Weights of a small image denoising model: 11600 steps.
Rows from block 7 of a small image denoising model, named by matrix and row number. Rows with one number belong to one channel. Each number is 50 + 12 x the weight over its row's rms, rounded and kept within 0 to 99. All counts start at 0.
After each channel's rows are labels from the 100 images, of 14976, where the channel reaches its highest value: "strongest on" is what is common among them. Only what is clearly more common there than usual is listed. The data: numbers of one to four digits printed on busy colour backdrops. In brackets: how many of the 100.
# convs0: first 3x3 conv (model.mid.1.convs.0.weight, 192x192x3x3, standardized in use, each kernel summed), inputs 0-63
# convs1: second 3x3 conv (model.mid.1.convs.1.weight, 192x192x3x3, standardized in use, transposed, each kernel summed), outputs 0-63

convs0.172:45 61 52 57 56 46 66 46 49 31 35 68 50 50 57 44 43 65 60 43 49 35 40 47 59 46 49 57 67 60 41 59 61 31 62 60 45 70 58 48 48 58 57 53 42 47 54 40 56 42 41 60 51 39 73 50 52 40 47 37 43 57 49 37
convs1.172:44 54 57 53 59 75 50 56 62 54 62 66 52 52 41 65 51 42 39 58 26 40 42 52 53 51 46 25 44 26 49 57 49 77 52 46 38 51 47 25 52 51 60 39 33 73 44 41 49 41 36 62 68 53 45 55 48 77 42 39 68 31 49 33
strongest on: length: two (52)

convs0.22:49 46 49 32 50 60 54 45 41 55 28 78 59 61 63 49 36 60 49 46 57 53 35 53 51 32 46 40 41 25 31 44 34 24 52 60 62 48 40 62 43 36 68 37 65 48 31 46 34 92 39 59 41 62 38 44 55 38 49 73 52 55 62 45
convs1.22:38 69 62 53 79 62 42 55 57 77 45 66 66 70 52 47 42 56 48 52 51 70 43 37 72 40 54 49 43 63 53 59 56 58 68 62 34 73 67 35 72 41 49 54 63 55 63 54 49 56 66 59 50 42 41 51 40 65 30 35 36 30 39 33
strongest on: length: one (81); first digit: 8 (31); last digit: 8 (29)

convs0.43:55 64 48 60 32 58 51 46 47 37 70 39 47 65 48 58 60 70 43 51 75 56 74 67 57 41 45 43 47 45 44 76 42 17 54 73 48 67 46 49 52 52 34 47 41 59 44 47 60 32 75 46 47 56 45 52 33 76 49 31 52 42 40 50
convs1.43:39 62 46 53 31 47 62 40 43 73 33 65 55 36 38 33 34 50 69 47 51 37 33 50 23 53 71 61 23 65 52 62 31 41 60 50 52 56 53 53 45 43 40 55 67 68 34 64 48 57 50 43 67 47 43 37 48 64 55 39 43 43 55 79
strongest on: bold (79)

convs0.4:53 53 67 38 48 36 34 43 63 54 51 63 64 39 61 57 49 62 37 78 38 64 49 40 59 41 40 46 37 47 47 31 33 44 48 47 34 33 63 41 39 28 65 29 55 38 44 76 39 62 59 33 45 39 42 39 44 71 49 56 52 62 49 39
convs1.4:48 50 25 41 67 42 50 47 31 54 53 52 35 62 63 50 57 51 38 42 45 59 40 68 52 67 59 61 90 56 54 47 62 65 57 35 54 63 67 57 60 59 56 70 53 55 45 33 48 36 39 55 49 58 64 51 55 20 57 53 38 80 60 36
strongest on: length: four (57)

convs0.108:34 53 43 44 51 27 37 44 57 48 73 60 59 43 61 67 48 64 32 39 75 40 59 52 54 56 49 43 57 52 43 40 48 47 53 63 40 61 47 51 71 39 47 29 53 34 60 59 69 47 65 36 39 46 22 58 27 48 49 46 53 49 64 52
convs1.108:70 37 47 46 51 43 52 71 42 48 47 51 40 33 48 29 57 41 55 50 48 40 42 42 40 50 80 50 33 61 54 66 43 46 71 30 75 42 53 71 50 50 67 58 61 66 46 31 37 42 56 49 51 65 71 50 75 60 39 27 40 56 50 61
strongest on: length: four (71)

convs0.30:48 44 38 23 63 45 44 55 48 62 46 73 46 38 41 41 33 64 46 62 48 77 35 40 51 33 50 57 51 63 55 56 65 66 43 45 48 32 48 58 37 47 71 48 49 27 51 44 28 38 44 61 50 57 52 62 42 44 42 29 43 33 16 51
convs1.30:35 51 66 67 73 61 55 56 38 54 51 41 65 49 50 54 41 47 64 24 42 48 60 56 60 55 51 69 37 52 43 47 30 52 74 73 36 70 32 48 62 60 40 59 52 63 43 46 60 54 42 73 82 45 47 60 45 62 71 36 40 51 52 50
strongest on: length: one (66); first digit: 8 (27)

convs0.148:43 41 36 30 54 48 48 50 10 42 31 47 42 41 34 39 40 51 48 33 38 45 38 49 42 53 44 39 45 48 61 57 52 49 42 42 42 53 65 50 42 55 60 55 31 52 45 36 53 73 33 80 48 42 50 67 46 79 67 60 52 61 71 79
convs1.148:64 71 61 78 62 68 47 57 65 67 46 68 55 66 58 58 54 63 43 65 52 44 62 48 59 22 37 65 49 57 48 52 38 49 73 49 47 70 85 48 54 64 48 85 54 40 45 52 29 53 48 52 46 50 62 35 56 50 51 53 35 44 61 39
strongest on: length: two (54); teal ink (28)

convs0.186:59 25 52 49 53 37 30 44 44 71 57 42 45 51 67 64 64 55 50 39 51 64 73 39 50 59 48 38 29 39 50 63 56 00 35 45 48 37 58 56 53 29 44 65 58 55 53 48 52 41 57 59 43 52 54 40 47 52 39 38 13 54 38 26
convs1.186:58 34 48 42 15 48 56 51 43 34 52 46 46 89 54 43 61 48 59 45 39 46 59 35 52 51 62 43 62 45 43 63 52 48 46 32 44 40 43 45 50 50 33 43 47 30 56 67 42 57 47 70 59 49 24 32 56 53 55 39 64 47 53 67
strongest on: on a plate (91)

convs0.55:54 62 44 36 52 34 57 35 62 50 56 51 47 56 51 53 40 50 66 33 58 54 56 49 36 36 60 28 43 48 48 42 47 48 29 40 41 65 35 56 52 62 44 49 34 56 45 47 61 33 62 40 58 38 38 50 47 40 50 80 52 47 25 60
convs1.55:41 60 56 42 61 75 51 53 70 30 63 73 75 50 42 42 21 47 57 63 40 45 61 62 39 56 51 42 68 63 63 52 64 61 44 47 60 27 59 66 53 57 64 44 62 54 64 76 35 46 43 68 84 49 39 64 58 52 31 65 55 56 85 47
strongest on: orange ink (46)

convs0.144:59 57 51 61 30 48 52 59 44 51 25 61 44 56 50 30 39 57 58 49 47 34 61 29 56 65 56 39 54 52 45 56 49 53 41 65 00 29 44 24 69 57 80 34 49 51 43 46 57 49 48 61 55 89 50 39 63 47 61 46 58 44 67 57
convs1.144:41 59 45 54 51 59 45 63 42 68 44 64 60 63 45 48 47 60 55 36 49 59 53 78 24 54 69 51 50 79 34 49 27 32 61 51 66 70 72 58 48 57 50 77 59 37 53 53 40 53 53 31 64 45 55 43 70 22 54 52 19 45 59 50
strongest on: blue ink (29)

convs0.85:65 42 66 51 61 45 46 47 74 52 56 50 61 48 38 41 57 49 62 47 52 64 42 56 45 48 48 41 47 43 49 51 34 49 37 34 41 51 54 50 34 56 52 49 41 44 47 40 51 38 45 30 46 34 59 27 47 47 47 47 49 54 32 48
convs1.85:38 71 31 39 34 52 42 52 28 60 47 74 46 66 54 51 29 55 50 53 48 31 43 45 40 51 58 55 74 37 54 52 74 50 39 58 44 68 48 42 37 40 45 60 46 46 37 66 51 68 58 62 57 47 46 60 52 18 56 55 50 34 52 61
strongest on: bold (77); teal ink (59)

convs0.125:40 46 45 61 53 38 10 56 41 64 51 63 39 51 46 48 38 51 61 45 83 38 64 46 63 62 48 38 43 60 40 50 62 61 47 57 53 51 40 65 73 50 48 43 39 30 37 49 64 57 57 62 34 49 38 49 37 65 52 62 57 50 63 71
convs1.125:61 53 44 45 51 32 67 62 44 49 63 53 53 72 41 56 45 63 54 60 46 44 54 59 42 41 64 53 42 47 36 50 41 66 45 65 45 60 39 65 59 55 19 60 46 26 46 43 56 43 45 64 31 48 73 49 63 31 54 59 44 49 57 44
strongest on: green ink (28)

convs0.15:43 29 43 26 36 48 29 44 39 41 31 58 50 51 48 44 63 69 45 56 50 40 27 52 58 38 43 68 64 52 39 53 49 43 38 62 55 58 60 43 49 37 55 38 57 73 40 56 49 44 46 65 56 51 60 50 59 70 57 67 60 51 62 49
convs1.15:45 57 49 56 61 41 40 75 42 50 38 59 65 61 44 62 42 58 48 46 49 55 26 55 44 57 55 49 34 51 61 48 53 67 70 52 57 38 54 69 55 40 48 37 67 56 53 55 45 43 70 50 27 52 63 61 25 43 30 53 43 71 62 36
strongest on: on a plate (100)

convs0.152:67 44 42 69 41 48 44 34 35 65 33 44 49 29 55 54 46 45 31 36 32 43 61 54 53 63 50 50 38 22 42 58 43 51 50 60 28 44 59 62 62 69 65 39 53 34 48 41 57 59 71 62 61 88 59 35 53 64 54 67 53 60 74 63
convs1.152:71 38 41 51 46 49 59 49 46 68 53 34 40 36 45 55 33 53 47 39 54 63 31 54 67 40 29 72 78 60 60 61 44 30 42 65 74 47 62 68 56 50 32 60 38 29 45 48 42 30 30 59 29 41 49 42 50 49 50 60 29 46 54 56
strongest on: green ink (25)

convs0.50:53 62 58 38 33 44 69 47 45 52 51 45 35 49 61 50 45 62 49 40 62 59 58 39 28 48 41 65 52 46 44 36 41 46 30 40 36 52 52 36 67 59 35 51 45 49 35 47 68 60 63 65 74 50 54 58 55 46 54 55 39 52 70 62
convs1.50:57 61 51 67 83 49 34 60 74 55 52 58 53 38 48 45 31 48 56 51 43 44 41 54 50 54 34 50 70 67 58 55 57 55 73 53 67 56 53 63 43 47 61 56 64 50 38 37 57 38 55 62 48 43 67 70 35 26 37 66 44 45 53 45
strongest on: length: four (52)

convs0.72:70 51 43 31 18 61 52 53 61 44 46 56 32 44 53 54 51 47 52 43 41 57 37 50 46 50 56 50 49 38 56 43 40 71 36 47 56 39 51 64 37 53 50 57 51 49 43 52 30 66 41 51 38 52 45 49 46 45 38 45 50 48 48 43
convs1.72:42 61 54 51 65 68 13 56 45 68 59 42 63 68 51 52 45 60 44 58 55 42 58 44 40 47 51 43 61 60 35 51 35 57 61 26 35 49 45 45 66 50 35 46 64 39 48 61 41 56 62 58 70 47 38 47 38 34 48 50 40 72 37 91
strongest on: length: one (50); grey ink (33)

convs0.84:58 59 46 48 53 45 50 59 40 59 40 75 45 54 55 59 45 63 39 48 52 46 47 43 52 36 69 57 53 45 55 45 63 41 58 45 59 47 48 45 46 60 51 40 44 53 51 60 31 55 71 58 51 40 27 50 51 52 47 49 14 56 38 42
convs1.84:31 49 51 50 47 41 66 56 48 57 47 48 64 35 40 40 36 44 59 33 57 28 75 50 52 49 52 59 10 53 44 48 48 44 67 43 36 59 44 32 41 65 50 45 70 41 35 49 38 51 41 54 62 47 26 55 42 57 51 39 50 25 38 69
strongest on: length: four (74)

convs0.134:57 68 53 56 81 48 37 46 50 58 71 45 74 62 65 58 59 55 70 58 62 58 37 54 67 48 45 46 39 28 51 58 66 68 59 57 52 42 40 65 37 62 58 46 74 52 49 52 62 72 59 58 53 38 44 55 49 50 33 63 38 61 51 41
convs1.134:39 40 41 25 59 31 39 39 44 57 47 68 32 33 54 41 35 42 27 39 41 69 78 44 46 38 59 37 55 41 56 47 56 45 50 60 51 35 49 48 70 46 46 59 61 63 50 60 36 32 42 54 63 49 47 37 38 58 52 45 40 58 40 70
strongest on: length: two (53)

convs0.141:44 37 36 44 46 37 42 43 48 45 38 38 37 49 38 61 44 33 43 45 43 45 40 40 57 43 34 46 23 55 18 54 36 44 59 80 40 48 27 40 40 50 39 35 72 41 51 49 46 26 39 39 67 41 67 40 57 34 35 55 31 32 46 14
convs1.141:46 50 48 60 55 15 53 64 49 63 34 56 50 36 51 07 44 52 67 43 76 56 39 52 38 44 55 89 61 35 61 37 44 48 66 50 55 48 54 57 39 53 38 66 38 58 50 51 51 42 58 52 38 55 60 56 26 45 59 49 45 50 45 74
strongest on: on a plate (100)

convs0.32:51 75 61 56 42 35 53 56 59 73 44 50 51 64 45 51 47 66 65 47 56 49 54 51 45 41 57 45 43 43 49 74 44 43 59 68 45 62 44 44 65 60 68 53 43 62 49 53 62 51 44 55 50 43 58 73 47 59 43 21 37 50 65 25
convs1.32:36 45 45 48 50 30 63 51 47 61 46 61 43 68 62 39 49 39 33 37 32 43 57 48 46 51 46 51 59 53 53 52 42 32 61 43 42 74 55 50 26 68 45 59 46 56 38 53 47 48 40 54 83 35 62 39 48 68 81 40 57 60 66 50
strongest on: bold (73); length: two (56); brown ink (25)

convs0.145:49 58 37 46 46 36 61 38 48 48 53 47 53 50 29 25 33 42 52 37 37 52 54 50 46 55 50 02 38 50 47 56 35 55 48 43 45 52 44 31 55 62 57 42 52 49 35 47 34 26 54 39 64 50 48 54 51 35 63 68 49 39 22 39
convs1.145:38 46 51 53 51 47 86 49 60 48 47 60 66 47 51 57 37 53 74 58 45 53 29 62 36 50 60 46 64 58 67 52 61 49 56 54 58 58 64 60 36 54 46 39 45 69 54 71 29 56 29 64 64 49 36 66 58 60 39 47 61 52 87 36
strongest on: blue ink (25)

convs0.98:39 42 56 28 51 45 42 52 44 70 63 47 53 60 51 65 40 54 49 42 39 47 61 57 72 35 51 70 58 61 53 65 52 45 35 45 44 60 42 49 69 47 57 43 42 40 87 11 47 49 47 56 33 65 31 48 37 71 57 54 52 42 61 48
convs1.98:54 41 55 36 63 65 33 32 36 50 40 50 46 57 40 38 55 43 48 62 52 48 70 58 54 69 86 52 53 49 35 43 43 57 45 42 46 49 52 53 75 54 57 54 56 33 20 55 61 39 60 35 63 57 74 40 68 41 56 46 38 87 54 58
strongest on: length: four (71)